From a checkpoint of a small contrastive image-text model: 13.3M parameters, trained on rendered solids tumbling over patterned floors.
Rows from block 7 of the image encoder of a small contrastive image-text model, named by matrix and row number. Rows with one number belong to one channel. Each number is 50 + 10 x the weight over its row's rms, rounded and kept within 0 to 99. All counts start at 0.
After each channel's rows are labels from the 100 images, of 14976, where the channel reaches its highest value: "responds to" is what is common among them; "colour at peak" is the nearest of a few named colours to the mean colour under the peak. Only what is clearly more common there than usual is listed. The data: rendered solids tumbling over patterned floors.
# convs0: first 3x3 conv (encoder.blocks.7.convs.0.weight, 160x160x3x3, each kernel summed), inputs 0-79
# convs1: second 3x3 conv (encoder.blocks.7.convs.1.weight, 160x160x3x3, transposed, each kernel summed), outputs 0-79

convs0.10:45 44 46 27 60 67 43 53 46 26 44 57 43 57 28 42 54 63 56 54 51 46 52 58 55 47 61 41 50 25 42 58 36 44 60 37 58 65 50 46 58 63 50 48 42 32 70 27 53 55 54 64 46 62 55 50 58 65 50 50 53 52 36 69 29 53 35 51 53 41 48 59 59 63 56 43 53 66 54 56
convs1.10:47 46 61 65 39 42 53 53 51 64 50 54 32 40 62 74 40 45 37 37 41 42 44 28 45 46 47 52 52 62 54 32 56 57 38 47 27 25 68 48 46 36 49 43 43 60 60 74 60 43 55 55 68 40 48 50 52 47 46 59 44 35 52 41 53 57 64 49 48 56 54 36 47 36 38 46 41 48 48 49
responds to: teal object; its colour: teal; spring; cube frame
colour at peak: green

convs0.25:62 46 27 45 71 62 48 35 55 42 50 39 49 62 48 36 44 28 41 59 39 32 53 44 65 44 50 60 47 42 46 20 43 62 47 42 47 62 56 47 41 48 49 41 50 34 73 49 36 40 41 48 50 43 54 46 45 39 61 55 38 39 55 33 42 43 41 49 64 42 48 44 44 65 63 42 44 43 40 44
convs1.25:47 66 58 53 36 22 65 59 52 52 62 57 37 43 55 64 33 56 61 53 57 61 41 61 48 41 41 41 61 60 64 68 50 28 44 62 61 39 45 55 59 36 62 49 49 55 42 42 52 54 51 45 57 57 63 43 62 44 56 46 46 69 60 50 53 52 46 55 43 80 42 59 62 36 53 52 49 44 48 60
responds to: red object; light from behind the camera; count: four
colour at peak: brown

convs0.68:45 46 40 62 50 53 49 49 52 26 48 46 49 41 46 40 43 39 45 58 56 32 50 59 34 61 45 29 33 28 29 47 41 38 54 50 48 36 65 65 50 44 55 53 38 37 53 47 36 67 58 59 46 54 54 35 46 48 40 64 52 47 36 50 47 50 35 37 36 29 51 48 26 47 40 49 38 36 44 34
convs1.68:65 67 34 54 42 68 49 43 51 53 56 41 48 50 53 69 86 52 65 62 60 29 66 58 37 64 62 55 59 71 58 53 54 49 46 51 62 42 51 64 59 64 50 46 43 50 67 53 57 62 44 50 28 47 54 50 66 57 40 52 71 52 60 57 69 52 56 60 46 55 53 46 72 49 51 52 36 36 49 51
responds to: red object; count: four; orange object; teal object
colour at peak: green

convs0.125:65 49 42 46 40 31 33 47 55 48 49 44 48 40 46 35 32 51 40 63 48 42 48 56 51 59 38 51 35 40 48 52 32 60 38 51 46 50 41 32 48 49 39 40 41 36 40 53 50 46 41 38 62 55 34 52 56 39 45 60 58 52 43 37 44 65 42 48 45 43 39 45 47 44 49 53 39 40 39 41
convs1.125:47 68 45 48 46 41 57 30 60 50 69 47 49 37 44 53 54 47 54 61 54 71 52 57 53 38 52 39 52 45 59 55 55 21 49 61 47 51 51 56 54 32 52 63 55 60 40 53 64 63 54 61 34 63 55 50 43 51 70 43 34 36 52 55 64 35 58 52 46 72 40 46 62 28 36 52 56 47 48 59
responds to: count: four; red object; blue object
colour at peak: brown

convs0.136:36 49 38 46 68 46 47 45 39 51 58 57 48 49 37 35 36 41 48 67 51 39 38 47 56 49 54 70 47 53 41 49 39 45 40 37 42 56 55 27 57 46 47 48 33 30 54 48 24 38 28 37 49 47 55 45 41 64 53 59 52 62 50 42 58 59 39 34 53 31 35 40 42 55 73 23 51 30 33 45
convs1.136:60 52 38 64 51 46 53 54 58 55 48 34 40 45 67 75 42 62 56 49 45 48 59 60 46 58 51 57 38 51 59 54 54 29 55 66 54 21 52 49 43 37 54 61 55 59 63 49 50 58 54 51 45 42 56 47 56 48 49 34 54 54 50 54 63 51 61 76 37 80 43 56 60 46 33 63 47 41 57 59
responds to: green object; count: four
colour at peak: green

convs0.4:27 51 42 49 49 41 39 53 45 44 56 46 57 32 50 39 14 40 53 52 56 56 43 43 66 53 43 43 43 41 45 51 36 53 48 53 48 43 58 48 52 43 53 48 45 45 30 43 38 46 41 43 54 59 44 41 54 44 57 67 44 66 24 44 46 58 48 46 41 38 50 48 40 60 58 25 33 44 40 45
convs1.4:66 36 40 48 46 43 46 39 49 39 55 31 48 57 55 56 50 66 70 58 54 43 54 70 40 62 44 39 46 52 28 49 61 63 53 59 60 53 51 43 55 40 40 40 53 52 48 41 57 59 27 44 33 39 58 54 42 49 47 29 54 24 59 53 65 30 50 68 59 35 44 47 69 44 34 75 50 51 55 42
responds to: green object; count: four
colour at peak: brown

convs0.149:53 37 41 44 43 45 50 63 34 35 61 46 46 40 52 40 39 45 43 54 48 54 42 49 59 58 49 67 44 42 39 31 51 44 56 50 45 37 57 65 49 48 50 57 41 39 46 47 43 38 43 49 56 46 57 43 73 19 49 59 52 44 56 33 47 44 36 40 48 47 48 43 50 48 63 57 35 49 48 67
convs1.149:54 60 46 59 48 38 36 45 53 63 58 41 41 48 53 63 35 64 52 39 47 62 46 42 25 53 55 38 62 58 59 55 52 43 63 34 44 54 51 53 59 56 50 42 57 55 45 45 57 62 52 55 69 50 44 53 44 57 59 49 59 48 49 60 56 67 41 51 28 40 45 54 58 40 23 50 53 61 50 33
responds to: count: four; orange object; teal object; its colour: orange
colour at peak: brown

convs0.42:43 41 42 30 58 65 38 52 41 24 45 60 49 54 35 45 50 56 58 44 45 48 49 51 54 42 61 42 47 27 38 62 33 48 58 43 67 61 50 47 54 57 56 54 45 31 70 22 50 48 53 61 48 57 53 45 59 60 46 45 49 55 35 68 34 52 32 46 57 47 49 62 60 59 54 49 50 59 56 50
convs1.42:39 55 62 67 41 37 66 50 46 65 48 49 47 49 60 80 33 44 38 41 41 40 37 37 39 49 42 51 50 68 62 32 54 47 44 51 27 31 67 44 46 42 44 44 45 53 60 78 50 45 52 54 67 40 51 59 55 47 50 57 50 48 47 44 44 49 58 43 53 56 54 35 45 37 34 30 46 43 34 52
responds to: teal object; its colour: teal
colour at peak: green; cyan

convs0.5:52 40 49 49 43 44 50 47 41 60 54 48 61 40 50 42 34 52 45 57 47 21 55 47 44 42 47 72 58 54 60 28 50 52 52 35 31 38 48 46 57 52 54 37 38 43 28 53 55 49 64 38 51 38 59 48 62 40 21 55 58 39 54 45 43 53 46 40 27 50 42 43 51 49 43 39 45 46 46 53
convs1.5:42 52 45 40 53 49 41 48 52 42 43 46 44 28 38 58 49 37 67 52 45 49 28 40 45 48 62 40 44 34 35 57 62 27 56 43 68 38 61 51 44 39 47 47 48 58 50 51 49 46 47 56 41 37 49 55 43 41 47 53 56 20 33 54 69 35 56 58 53 30 56 72 53 46 41 50 53 40 53 20
responds to: count: four; purple object; yellow object
colour at peak: brown

convs0.110:66 57 48 40 64 59 46 60 57 28 47 55 40 57 49 47 46 62 62 44 53 53 66 57 69 53 64 53 64 31 53 49 51 56 52 36 56 76 56 49 56 64 53 48 55 55 54 40 61 43 44 74 49 48 61 52 53 58 49 46 53 32 58 59 47 48 49 58 55 41 62 55 69 72 55 62 63 64 57 62
convs1.110:22 44 53 53 43 47 50 42 58 59 52 45 43 58 51 51 51 48 33 42 46 41 44 29 62 46 51 54 41 54 49 47 45 40 39 41 09 48 39 45 57 46 49 51 43 49 50 39 58 48 59 29 52 47 56 57 62 60 49 66 48 51 37 49 41 48 48 44 43 54 44 54 35 46 56 26 24 51 48 61
responds to: teal object; its colour: teal; bumpy ball
colour at peak: green

convs0.39:36 39 43 50 43 46 42 54 49 47 33 56 64 48 56 40 24 50 43 54 48 29 44 54 47 47 54 39 54 38 44 48 32 50 40 51 52 47 49 37 28 60 48 36 39 28 40 52 36 39 46 46 53 46 50 42 36 56 47 56 44 48 36 54 31 48 42 52 34 35 29 40 46 47 54 51 38 56 41 37
convs1.39:40 32 55 50 63 37 56 47 57 51 56 39 43 61 55 72 22 30 55 58 50 57 42 49 60 53 44 38 49 55 37 45 63 46 60 58 60 40 45 57 38 30 48 58 57 61 59 50 57 54 53 68 51 45 45 45 72 26 52 36 43 48 51 42 56 40 65 69 58 61 54 52 43 62 47 58 44 39 47 62
responds to: red object; its colour: red
colour at peak: brown

convs0.70:42 48 53 54 58 45 50 53 33 26 49 54 34 50 56 28 34 67 44 37 67 36 52 45 41 65 47 48 58 23 28 51 15 62 63 59 50 48 55 50 54 49 41 46 35 52 59 43 37 54 57 52 53 46 43 56 55 50 45 54 64 55 31 46 50 52 58 37 46 37 47 44 49 52 55 54 47 49 46 54
convs1.70:60 41 72 57 42 39 64 41 51 59 52 49 62 48 51 48 40 63 55 51 45 42 56 49 58 49 69 33 57 75 55 55 67 39 47 49 64 46 49 43 39 46 59 45 48 56 49 35 52 57 33 62 45 55 37 50 54 71 58 49 50 40 56 60 55 69 51 52 64 70 58 63 60 55 36 61 52 60 65 59
responds to: green object; its colour: green; sphere; bumpy ball
colour at peak: green; black

convs0.30:39 46 51 43 66 38 55 39 41 50 54 53 58 47 34 35 42 30 44 47 43 30 35 34 53 50 39 58 46 57 43 43 45 50 47 31 70 42 65 38 43 41 44 56 39 30 55 53 34 46 26 28 51 48 42 46 47 48 58 62 48 54 51 53 51 43 35 35 67 37 43 37 33 55 57 24 40 41 37 36
convs1.30:57 57 54 49 45 42 59 53 63 50 52 39 46 46 55 72 43 58 61 52 33 47 53 64 59 46 54 58 65 38 55 57 49 37 65 54 51 43 47 49 48 48 55 48 44 56 46 52 48 59 67 59 32 23 52 46 40 58 33 25 50 42 51 63 64 46 59 68 35 85 53 44 74 42 40 55 57 38 45 63
responds to: green object; blue object; egg
colour at peak: green; blue

convs0.57:53 43 55 31 43 48 51 48 50 12 45 39 56 54 39 33 39 46 57 49 45 55 57 43 50 57 29 50 35 24 34 40 41 54 58 42 56 45 45 42 60 55 45 41 59 54 44 29 43 58 57 46 44 46 54 42 39 27 49 52 46 43 35 45 54 22 42 55 52 55 59 44 68 53 40 50 54 53 38 50
convs1.57:41 58 42 53 55 58 33 50 47 49 48 66 46 61 48 67 61 54 36 63 45 59 54 59 46 50 58 66 51 58 59 70 49 54 57 56 35 45 48 65 48 50 66 60 52 46 54 59 47 53 46 52 62 57 52 38 65 80 64 64 61 52 53 69 70 67 48 45 50 43 52 75 34 53 59 47 45 48 58 58
responds to: teal object; count: four; its colour: teal
colour at peak: brown

convs0.92:39 51 47 52 41 37 46 41 37 54 38 52 47 38 45 44 36 50 46 41 58 56 23 45 38 46 50 38 43 56 49 54 39 41 33 53 50 44 50 49 43 44 56 51 43 42 40 49 57 48 26 43 44 42 41 53 51 44 44 58 53 37 32 56 39 43 38 42 45 51 49 42 46 35 49 30 45 47 44 47
convs1.92:51 38 37 53 63 64 51 54 53 44 59 40 47 50 52 40 54 45 62 64 53 43 40 50 51 54 34 30 47 44 37 51 49 52 79 68 60 30 49 49 44 42 46 41 53 49 68 54 51 55 52 58 54 40 31 43 47 40 50 39 53 40 38 47 60 36 60 60 54 33 49 36 48 52 38 57 56 53 43 45
responds to: red object; count: four; yellow object; green object
colour at peak: brown

convs0.8:54 35 45 42 42 24 47 45 46 48 56 46 57 52 43 42 42 50 46 42 55 56 46 35 46 59 34 43 55 42 51 44 35 56 57 52 44 19 44 42 51 31 51 52 43 35 59 49 44 58 43 47 63 51 31 46 42 45 45 51 50 52 46 52 42 36 37 51 60 43 38 51 67 31 45 50 53 40 54 38
convs1.8:37 60 52 49 35 56 54 43 43 46 64 40 32 39 56 55 69 51 49 41 45 54 56 52 54 36 20 46 63 51 51 59 49 60 23 47 45 63 51 56 53 55 58 53 56 55 51 52 55 33 60 48 50 46 65 55 18 53 60 35 51 48 43 51 50 43 44 38 60 46 36 49 38 23 45 51 49 62 46 47
responds to: red object; count: four
colour at peak: brown